config.toml
encoder_arch = "mlp_mixer"
model = "image captioner"
dataset = "simulated telescope pictures of galaxies"
train_examples = 195000
image_size = 64
crop_scale_min = 1
horizontal_flip = false
cutout = 0.4
tokenizer = "char"
vocab_size = 27
encoder_norm = "rmsnorm"
encoder_norm_position = "pre"
encoder_activation = "reglu"
encoder_mlp_ratio = 2
encoder_parallel_block = false
encoder_inner_norm = false
encoder_patch_size = [8, 8]
encoder_conv_stem = false
encoder_layers = 8
encoder_width = 192
fusion = "prefix"
decoder_width = 256
decoder_layers = 6
decoder_norm = "layernorm"
decoder_norm_position = "pre"
decoder_activation = "geglu"
decoder_mlp_ratio = 3
decoder_head_dim = 64
decoder_fused_qkv = true
decoder_bias = "none"
decoder_qk_norm = false
decoder_parallel_block = false
decoder_inner_norm = false
decoder_positions = "learned"
decoder_prefix_bidirectional = true
decoder_connector = "mlp"
decoder_tie_embeddings = false
init = "trunc_normal_002"
residual_init = "scaled_by_depth"
optimizer = "soap"
beta2 = 0.95
learning_rate = 0.003
beta1 = 0.95
shampoo_beta = 0.95
eps = 1e-08
precondition_frequency = 50
max_precond_dim = 1024
one_sided = true
adamw_lr_other_params = 0.0011
max_grad_norm = 5.0
gradient_noise = 0.1
magnitude_pruning = 0.3
max_steps = 7500
batch_size = 192
epochs = 7.4
lr_schedule = "cosine"
final_lr_fraction = 0.01
warmup_steps = 220
weight_decay = 0.05
adamw_weight_decay_other_params = 0.01
Rows from block 5 of the image encoder of a small image captioner, named by matrix and row number. Rows with one number belong to one neuron. Each number is 128 + 24 x the weight over its row's rms, rounded and kept within 0 to 255. All counts start at 0. Numbers have three digits each.
After each neuron's rows are labels from the 100 images, of 14976, where the neuron reaches its largest size: "top examples" is what is common among them. Only what is clearly more common there than usual is listed. The data: simulated telescope pictures of galaxies. In brackets: how many of the 100.
# gate: MLP gate (encoder.blocks.5.mlp.gate.weight, 384x192), inputs 128-191
# fc1: MLP up (encoder.blocks.5.mlp.fc1.weight, 384x192), inputs 128-191
# fc2: MLP down (encoder.blocks.5.mlp.fc2.weight, 192x384, transposed), outputs 128-191

gate.119:154135144123128055139158104099149128128128133128119128103161128156128128128147114077128153128128128128155149132106153086128128130128173133100138128160128138140128107128158101122100133105128141
fc1.119:131148152100128128124111117128133128138142125087160141139128160128101141128085128185128142128037128125157128133166105105120145129128075070143115132133128128167128112101128104173119128128135130
fc2.119:174128156099128122130100157128100128146145076092128115128128147050128128128139128138111087087128111128085080137152128196128159120150128128126128140121128100128149128194128128128128163117157128
top examples: tilted (47); winding: anticlockwise outward (46); winding: clockwise outward (36); barred spiral (35)

gate.283:120084180128071128128150177128111164100120144128128093107112150128128128093102138103128082093074088088128104108128172174128135129162128128138090153152152142104117112128143134128128128089137136
fc1.283:148179106169132122117125128106092128107191118128127094128183128153128115128097085160148126128128161137097157128128112098104128128103069128167128114128139106128170139128108128128118128113128125
fc2.283:145128166128142128146150134159156089128128153128128128117128128128168128128178128111159128128087148128160133114118128128122128128135086172159161128128186130153069127128081159112128138144127152
top examples: many-armed spiral (99); tilted (68); winding: clockwise outward (58); winding: anticlockwise outward (42)

gate.35:150128128125167081128160136128102149100128082128155128083115126128164122131106113128128128160128105092090084128155124134142128161128035134128121128116110148109128128169172128135074116164128128
fc1.35:093136133096154128128160161158125100186159176140141144091198128111158169103089116114151147093144128128109134125115141163121138091128144131124134080145050128128116120128106128158154112128138128
fc2.35:128128128121130102134142128168128128117161134128128128144128164111128128128128162126110102162128175128146128104106128116128101128137146098136107128128128163128094156128161130128137159083144128
top examples: tilted (65); two-armed spiral (60); winding: clockwise outward (53); winding: anticlockwise outward (44)

gate.308:120128128119100166135128133117128210128128103162128101128097103116128128123128094142128128128131128128128167128146128129156150128176137131128128094140147054128172128126100101146148128128057128
fc1.308:128128065118146117113128128128135151153169128128106128126160128138202085109128118128128120098112128100150128128128128092165131128136137162128123161114123084091132078173074128142128128139128128
fc2.308:128128128137128128092128094158129076128128128128151090128083128147106157148135095120120135164128128128128128181153158128127128159151142128132130128108139208085174079151186101123102137128074126
top examples: tilted (72); barred spiral (57); winding: anticlockwise outward (51); winding: clockwise outward (46)

gate.361:145128155168127102099118091114089128128120101128128073089128156098134097099139132128128128157145128155059176106098120121109102154150128126175098128128127128128119100155128128142128123128158101
fc1.361:151102066128126146128117126128102131116113128094108115108158120113128164101128170128128128116128080128128124120088146123138128139137128109128128128128128128131122128121128119139156148097086152
fc2.361:128168128143128128110128162132128163132109151168105128086147118129162139091128128146114151066111121152151128128128128149106092188148128167128090095174100090094149099169179152128112108128128128
top examples: many-armed spiral (73); winding: clockwise outward (54); tilted (49); winding: anticlockwise outward (44)

gate.265:123164128128128128157164128150128112128160128128128108052119117107133128128108101153128128181084108119196128128134121118128128077131135128172139128180118136149141092128121124160128128154128105
fc1.265:160128110146128124123097161111162116079166076189131133158128091116128123161107157103082164139095182160106128130170095186106128128128147128161091118128122172091108128074171128128127115174082134
fc2.265:137153146128128160125154119168104185128147128120112153096121128148162128150082121101128095113152128109090115089118128132124128169128153149122120157096125128135080142131129084128128128105165095
top examples: tilted (58); barred spiral (53); winding: clockwise outward (47); winding: anticlockwise outward (45)

gate.56:126153128108128140118143128128128133112128162128128141169128102115175140157130144128134128153128128100112080116165151179128165128128106128064104142114130127148116120128189163136128127128128105
fc1.56:151106126099119167118126148128157171128162068121104096128117112128086111165134128115102152128129106107117122128128128116128128128128145128078153169160174167107128145128152138125192114163113128
fc2.56:134135102142152106128128135128128093128113128128154149128128128094123151128073161128096139128161175112077139135119111172087107128131094128122128098143128128128145116115147138137129128104094053
top examples: tilted (68); barred spiral (51); winding: anticlockwise outward (36); ring galaxy (35)

gate.166:141147128086153119170128128131156151128148095112158128128154202121128109135127152128085095105136150156106127106151137109094128128128178128143095167160128124149163128064128167128146128128113137
fc1.166:100091126162185128162136128072139102128156128128155124128105144135133132128135128171097144111128092140128109152128157159087123128107130154105141128128104098165128130062160112159134162198102148
fc2.166:188128096100128086157115128114152126146084152091089136189151111107153114103166169082167115165123189128128119129128128120145093145147125130128187072167128099152168079152128157149110128140087117
top examples: tilted (42); two-armed spiral (37)

gate.210:128098155114128161128132118104113119149152128110156128147121162080166108128128142128089128074128128090111128144128134128165128128196128128144128128165143166105128178128116134128128110135087128
fc1.210:128081094128128147108170128177111141099174099142128121128156121095118156128143138128186128111172128114128145128128128175099100128128141110116170125128128150087136128141128059124102128132106102
fc2.210:128103132151128128162128129151090128151107145128128147128119113116147128090123141115099159123172154124141165128128104093143162096128128128163146159128099142154162096135128094111103129151127128
top examples: tilted (46); winding: clockwise outward (43); round elliptical (33); barred spiral (30)